Rows from block 9 of the image encoder of a small image captioner, named by matrix and row number. Rows with one number belong to one neuron. Each number is 128 + 24 x the weight over its row's rms, rounded and kept within 0 to 255. All counts start at 0. Numbers have three digits each.
After each neuron's rows are labels from the 100 images, of 14976, where the neuron reaches its highest value: "strongest on" is what is common among them. Only what is clearly more common there than usual is listed. The data: close-ups of made-up surfaces with and without defects. In brackets: how many of the 100, against the usual share in percent.
# fc1: MLP up (encoder.blocks.9.mlp.fc1.weight, 1280x320), inputs 107-213
# fc2: MLP down (encoder.blocks.9.mlp.fc2.weight, 320x1280, transposed), outputs 107-213

fc1.246:124138120100132121157128098176143114109128124166111108123118115122120128143089174090135120129152114094113156071118152114115110132148139114101128103144102154133135123143119111151135133181139116141183155098126128161109095114134087152106104098115124145147142127141142134142109106143061120140142170113123119115125140131093159
fc2.246:108158135123126155121170139078143112136113098114125146136155141098145120113165132110091071066118158170120142121146132114135116103104143104141123153129078095116137155121069109096135156150154137114090149095141096097136146135113116106083141124139085116115134166108111112124110116155161159139126155162096157119143143130134123
strongest on: hole (100 vs 11.4)

fc1.206:103151068126135103158157122143104136138141126099146145137118103120136149118152120147105120141134125137112180178141092150182125134129110113148164127125122130088132113148128141128169152124129115152111164115112133109099121181181136133161087115123125127088163100118102154136096121152143143126127126129069161122148123129095102
fc2.206:163158108094111170127095161163124114122117094131108098164093119103114091153121132145115118126138122088129089138117131080108127113109158106083106096130138117120149149109144155142119173136118132129134096148144113087141110143126114143131103141100168142136111128057158123137102189136123171118113125136129112122149168154123144
strongest on: wood (74 vs 11.3); scratch (42 vs 10.8); hole (32 vs 11.4)

fc1.475:101144101087080124102102119097134089121127103136123103133114156127097128101096123131110154092100124121110134157120162155131129135116150135154153132151149113132144148137148170107133137157135127112151155091122104127139101170086140133130148111122106111146143064095152112107093160075080109148102130102136116138119122160138181
fc2.475:149131165071130136126115115122101119115140171076074167146128133157122112141128113097116120168117143180129126120122115131166121147108103088125104124082182104093154170120137108091091130094133093096147116091132089112119132141114144145147135107113155119105096123128080122145161140118101180131108096154113126117118115145158099
strongest on: woven cloth (54 vs 11.5); carpet (42 vs 11.2); no defect (28 vs 11.1); defect: none (28 vs 11.1)

fc1.93:094152114122123078131137113144097106134093121116157098140091084174139140117127114107101120115151130077113102102157114126111133135143110124130137149122098141144136140137109095119144149155161092145144143140085124116113128135092129141128117107110152139155103124159131122160143093128128087131141166131093143109137130139156167
fc2.93:123123123171124116150134169102116100144128111121191123129143169126103130162164143133121099112089136152135165119143093115146170106133081081110146079112123109111129125104162170116110097169114157125147166122131163143126124129146116129099154149095112166145118107130162114111051115159141108105147120102114140113153167102105182
strongest on: hole (100 vs 11.4); brushed metal (37 vs 11.4); tiles (32 vs 11.1)

fc1.387:081150089155132122191082154142127126102094186158152106145141130112166151134145135130105109090114154110107105128140153089112151085122092146138160110149137138109128110109126157096129110143150083146132104147126136111163150136120140089119095115121091125135138158095134128124125135133158117112121146133098141132169090115152116
fc2.387:138144162121124149162121124115081120121074110133112133118165120156124120143129159139177134065142110109110166082106108128104097122094080110089105117112147077106105162079140135140138141142094138125146149096171125081145072124106103117104118147117122092168141078132114092143146166139092067158123144149106153132101125097146173
strongest on: brushed metal (63 vs 11.4); bright spot (50 vs 11.1); stain (46 vs 10.9)

fc1.382:128122081105091144154111132123148117132123105094122094128122103178178128152153131127128165153121164145093120135095162124151155118121111122159115125125187124086160141102133101126100144119175132136168137138126092154119145134199164079103157121131123161098097126081201128148080138143143155151134162110157124095172143150133143
fc2.382:112143072063139148075122104158131117110116106102158102168124100197112113128138095118101131133125188157119109130133138144163126180173111136136128142107161126146132118126107107131150165123164135160167129151111140147164103120109158164158096114116132165148129111105124087171106137136141112132096170100111141123109135131151113
strongest on: circuit traces (78 vs 10.5); hole (56 vs 11.4); stain (33 vs 10.9)

fc1.316:110117116144126101143107133139110087125097114100104105173147137153162120146133138122199136151148143149113147115108121121129139148120141147133104124152162125087079123118153134090130121161139125114145116171133119132097134134161112138132102144118094164154134134112109120130131104188130157144142119127132109101102137146106151
fc2.316:121177119098147127112115129153135114133127126157111120148154106126120109200124124121095086146097092151147131114102130113181135146163121143104137117107190103114179116116152129106131099140147142099132108133138130096108148126152117136146125133148196121112141159089134122142149086093097138128156123125120119156125115156145150
strongest on: scratch (65 vs 10.8); circuit traces (58 vs 10.5); bright spot (35 vs 11.1)

fc1.661:157134088124104132092135119112102117146097062101163117152127148128122114140134147102152131074082126127087135150095163150141151108161139103142122167180179107099122093137127126149118103148118152173112159172123130171123141160128135135124124144105093123164073098126165120110080126172119152169116131101135103134143141132102127
fc2.661:142106168148123108152118099144135110135155156138104095107106118140158117130097141154131145160155143135148140110131107153168134124096158136170156135125159188133124124088103114135128110175100078105094122183129157142114173122131126114135100132122129146148141141154114130127174077103093137087153083127118117144124188110114122
strongest on: circuit traces (84 vs 10.5); scratch (52 vs 10.8); bright spot (47 vs 11.1)

fc1.722:096153120064093109143160095085147170162111162141110134135148140097132087117186123101137120118118166147152162155131121132146105157168166138136105137099133121150135178146111154168106073153119090147166107136107119099093152159185139153157118146101111133093122111142148128138102127130129149123067159100162115153105123157135111
fc2.722:144121125112102113148172124088116137109106152123093110152103118124176131114089136136118158162126154134111111124091135146134184129123134144110127135142133138114152114144146121104165155096149110080144147080119126080103111118155084121151083157151174154139136150108121116144141115067096153128137109115140153162093124139150172
strongest on: wood (88 vs 11.3); stain (47 vs 10.9); hole (30 vs 11.4)

fc1.365:120162124116156127100160114132112110099092149146100128120148115151112140106155096108137114158126182098133122111118192153160117138123158126112150101144149116101095116110099104136135148194167135160155093160122105138155144143144114126113079124132121128120140087107114088148132155147110126115123111171104134113128101130094155
fc2.365:127097118117138090092123129101138130109116155117127123173170109135153134103143168132126117134139135146129141145151124156161161132128123135109138127160157161094111158149083120135084094111142104146121145177140188135131122121129079130179118140133145128107119155104158110125107146102154176123064127110117105147097133126146169
strongest on: hole (99 vs 11.4)

fc1.580:122150095175149124157124169161145153135152136104103135113116156109124184125148138142144113151113131123108111134140148073128130051137131130151141110157129100116124121084117095131120086153117150191092130151153117122139136136130132107123109106122115170156128117141130100098072142170106090151114126123142155093166112114119149
fc2.580:128168088117108137097153159109098149125114112112077119113124112158098086102144132134118160067092128112098145134103131109136127118119147103131131127130124096115156130136133154092134138163129114103173136176142100091156142132155099119098159146127110130152092097100119097142147161172115111150161103115152093122147124221143159
strongest on: carpet (56 vs 11.2); hole (42 vs 11.4); woven cloth (40 vs 11.5)

fc1.227:125132127144097109145142095136160150135112125122147094112131122117126102097130129118129123117114099132094149156096139156153111131154143168114082104114148136121053125109164134139083094113127147168101152158127177136118145111120151110122091100165116126109156158110126145108109118118127134082159104122082147108109111167079170
fc2.227:146150133152148119099110192163138147120160132175130141146102145118141115090116104117088139138106110118164119127102180105142169106154132153151137099107109169166078131133088099172115139160147123176125182137107159136092127090148135146140099141149132154155077135129162156127096103139119095132122163123160151173128119124134140
strongest on: bright spot (94 vs 11.1); circuit traces (90 vs 10.5)

fc1.571:145124105111131133161131107111101112141115108116132120116119137112131111088132128145143100067137177144128159121125123120156151110141074151130112158145143135134128117143175154149110124154154127145126130130155088112099143076148150116122104148110109126115132113097126107130122133118114142154109139135127156146111142172138149
fc2.571:140148130111118116156090131150119094147152127135124133121132161091087112171146196135113098116096141131111138103110122132150136112144191141117082101158120132103133132103114148134113131176134180113119132159136131137121136120109142142155105093131124122110114125124105144132118124161116127133135101101114106134161148113125159
strongest on: bright spot (56 vs 11.1); hole (44 vs 11.4); circuit traces (41 vs 10.5)

fc1.550:093152098160118118083133171143117141122116103173098138134140134109155104131140181113132142086139136121143120116106148125099174087110117096173138150120170111154092125126140105112115122114150128162118114101144125141100066109137092126144140129126116174085053114101112143134132135140134102159137136138137132134160129152114157
fc2.550:108140111122121103117110149065103072083154111134094154141114145125131119111154125146138079110104132144087127141082140098086147151130152131161145111128138162165137132157112099147190108140112088119164127138119151187105139081100161164121138142120147102122120130138088102140124145167134122142109071119118140147103135115098170
strongest on: woven cloth (69 vs 11.5); stain (52 vs 10.9); carpet (31 vs 11.2)

fc1.147:119119127110127122158135085149120121137145129132090099120133095122126104089124116111147163129136190149094141103079147124104136135132173182147082143137148146093097117160173154123149115118114115101132118128131157151163097117152090118119132113125095116148101107098107102104123083128090134120115106147156138113121142138103123
fc2.147:115130131167120080110099131085132162119129123130086169149105164112099133139145115147146105162081105081141125106106140140116166098119087095119181120087141139158120108150136114147173139158131101157107141147089104103088122085095130169123124158132155100126137070156135142172150121120133082124125125106143113120115115154147167
strongest on: scratch (61 vs 10.8); leather (54 vs 11.2); circuit traces (35 vs 10.5)

fc1.212:108104114144124106141181135135150137131095126152174109112123150120128149110148105152095103141114132131106175151134148138116130123144142139114156104119114124089163124169143121152151111145137138108170113147117109151146190113137132152117096130068134116112090174127150121137141122133161120152137144130115100138081118123119121
fc2.212:134139110094141127110148127135126165170126122131114140121133139115103074067126128123128172140110148093098153137147151136149150138148137107090109104132115132125105138143076169120097103122161121166158102109129115082148128161170096145093117172096128193119136139104148134158131083187139144165131148141114153093121125124129128
strongest on: wood (85 vs 11.3); stain (38 vs 10.9)

fc1.30:104128119151125114135188126162158125117110134129117114134144113175117114126120098113103122081115108116112145141152104181094154117129116136096164113115152110111150086118085162144110147161091120140153151151104133120114126154141139132138137159115095166161107107081125126127101113123083160115108149131159151138144128119151138
fc2.30:112134119130116134145112124141144126138148081102169141188123133119136126152174140116142104136077154131125129153130104137128158129120130107141170098129118141154111102103171101188108090129171162156124122091156155134097097100149145115110092145134082147178170131106154122117074078140138104093091109115116108144140127125103145
strongest on: hole (100 vs 11.4); tiles (31 vs 11.1)

fc1.558:129128109115133075104091109159140160127144112150144115097108108151163112122142120139122156130111143122147098125110097144152152102123139158093155109155143145165140098149095095146135127151166133128130118149125121141088121110142143154115102102098106143123121145117178096154095095146120122137179101113121143109122122086150175
fc2.558:111120102151136160174106143132151102115129122130147093155135168137090135125153148109144143067094137148101130128146091120108131149147111128101132187110108118104114116103154120134104076139144146123141105146099137103145117139135119134129138079115114158137106089145100104132100149173140076156135148138123123116117148108119104
strongest on: hole (100 vs 11.4); brushed metal (29 vs 11.4)

fc1.480:134111083150114109152153125153148108097062111097139113159098160125135111126135130124161144090087130094138143130136121128114156117131153118146116101128130130123110110112085128101076159163123165128167142100129133145149124146149128115105092107113124148142140123111214122126089122133124164139154118164124110129129082160127142
fc2.480:140123104159157160074083141100143149127123156153090126122116106125158133121119160097137133135094101135122137155101151128169102130109141125162122093153162149090091086097129171097088107089109142147127063151157099159124132148117168127111127121108106134101145158100143114147105127123154153148115149146088158134166097133113090
strongest on: bright spot (59 vs 11.1); circuit traces (54 vs 10.5); hole (41 vs 11.4)

fc1.286:113160075099156144125161121129123140118145142162132142112102145125109137111151140122137117153141173149155173129080134114141181120166134122074167120161090130127115101142068134147142087132137081203119143129104111108130115161172065180125140120130146131091134164092114165133098157151102121103147127133110140112156123084163168
fc2.286:143154080139103173128156135123139133135079082134146106107126140125107162124181104112140136108110175081133182090149102127099141160138117110089176128094132085148136148120177138100115121152111137186145127118118088102147153151107128121125129104091100144176137097126162121104122136147164139146146147145097125081117138170144164
strongest on: wood (72 vs 11.3); bright spot (50 vs 11.1)

fc1.742:153122118139107126135199103122098148173109123148123109127142109161124117130142095129132165121112111134073116151105117109114109150155106142092155138157170127136144196134105107145089091129119116096173109140123121112097173124145103162119128176118152091121130085115110133104135151140106127115118122166084112155085184133104133
fc2.742:145151107123133134090124132166080153147119132143102114109128155143134105113137143131103156123148095121118095133142157115122125158157144095125118114099143122127132112111118168113136142140118140113107099148166132137143167122163132102102141147147176183118125113118105120093140148125120135104147118135143112167074134113114141
strongest on: wood (93 vs 11.3); hole (35 vs 11.4); crack (31 vs 11.3)

fc1.618:120111125127120121176103140095120116128125120089134099112127141124106101125142152123145168134121096114121125079071114137111154104113113145117146140128156109128124107118141132114124122128097197147129167116102124133130117158117111134146167088107113142160111106140140095158128149156149126114119166092116128108124071143100122
fc2.618:100149116108135106113133102125142101138160082079109132154143086171135108157179109131184091109159178095138109136158127132137124156100123144152160181171140115110085142130102101123144090139110099156156075120100105146115146140110102110163141084090129147129084090143126086128129119163162145159072132135141156121131144136132141
strongest on: carpet (57 vs 11.2); woven cloth (42 vs 11.5); stain (37 vs 10.9)

fc1.28:107110130134144122135096137134106169136139128182133110101090135145082145137144212133142074082159184114126173114121089102142110154101127132124070125124133117117104104068140174124123112140156131154126110122128136138144097125183098060108125101136106118139095103070142130106116139126125136155108114164118112078140144117139164
fc2.28:116159112123122144137134144112115168108102111160115151120068149149079124082161144083150160152109143072109118089115120148102154128138141137160169101131128127130100132133123131142133101184127110151122121114104135130103158131079131132097125108127158120154122086120148098150093082139135143124198130103129141112146108101123163
strongest on: bright spot (89 vs 11.1); circuit traces (36 vs 10.5)

fc1.10:110087129152110099134147132151158130126145145126138107154111111109168121138130131160150113133095138112149116140136128083152142117143126108146141129140138095084193104143128155132108133124164125132142100083173133167167155118147115133119130102095129148088090140085127123154105144140094113153148126152087132133086131115126128
fc2.10:124076092139153152115144106100107115145109141109144091122130128130132146096151093115109083111108122124113164134151125093145118173135109086135104120130135127133119113130134150115131124123149135184143101116113140172180151135129108121152111147076098168152089117159145106154141136112175151122136112134096113126157171105205105
strongest on: wood (98 vs 11.3); scratch (48 vs 10.8)

fc1.94:088136105133098121133117068108130153097096120121113107107143158136134092118163129117091119120121151163109130160096109106114162102167104084151156130123169079109082172154143153100171161114135126198170131131149154117149117130137123148107115124118077134120077108103146123105099109161128132124114117123149109085099114151132099
fc2.94:150117194125126137123139144129126127168157140160092144111150143083109113090118147104118138152105140129110127098125153127131138135133131112111091086109130148147131125160092157151156131155177147107122098138160189141110119089132127115164123153132106159109134115078120126162155088086121129098117084084141094138101116162093163
strongest on: circuit traces (48 vs 10.5); hole (43 vs 11.4); bright spot (33 vs 11.1)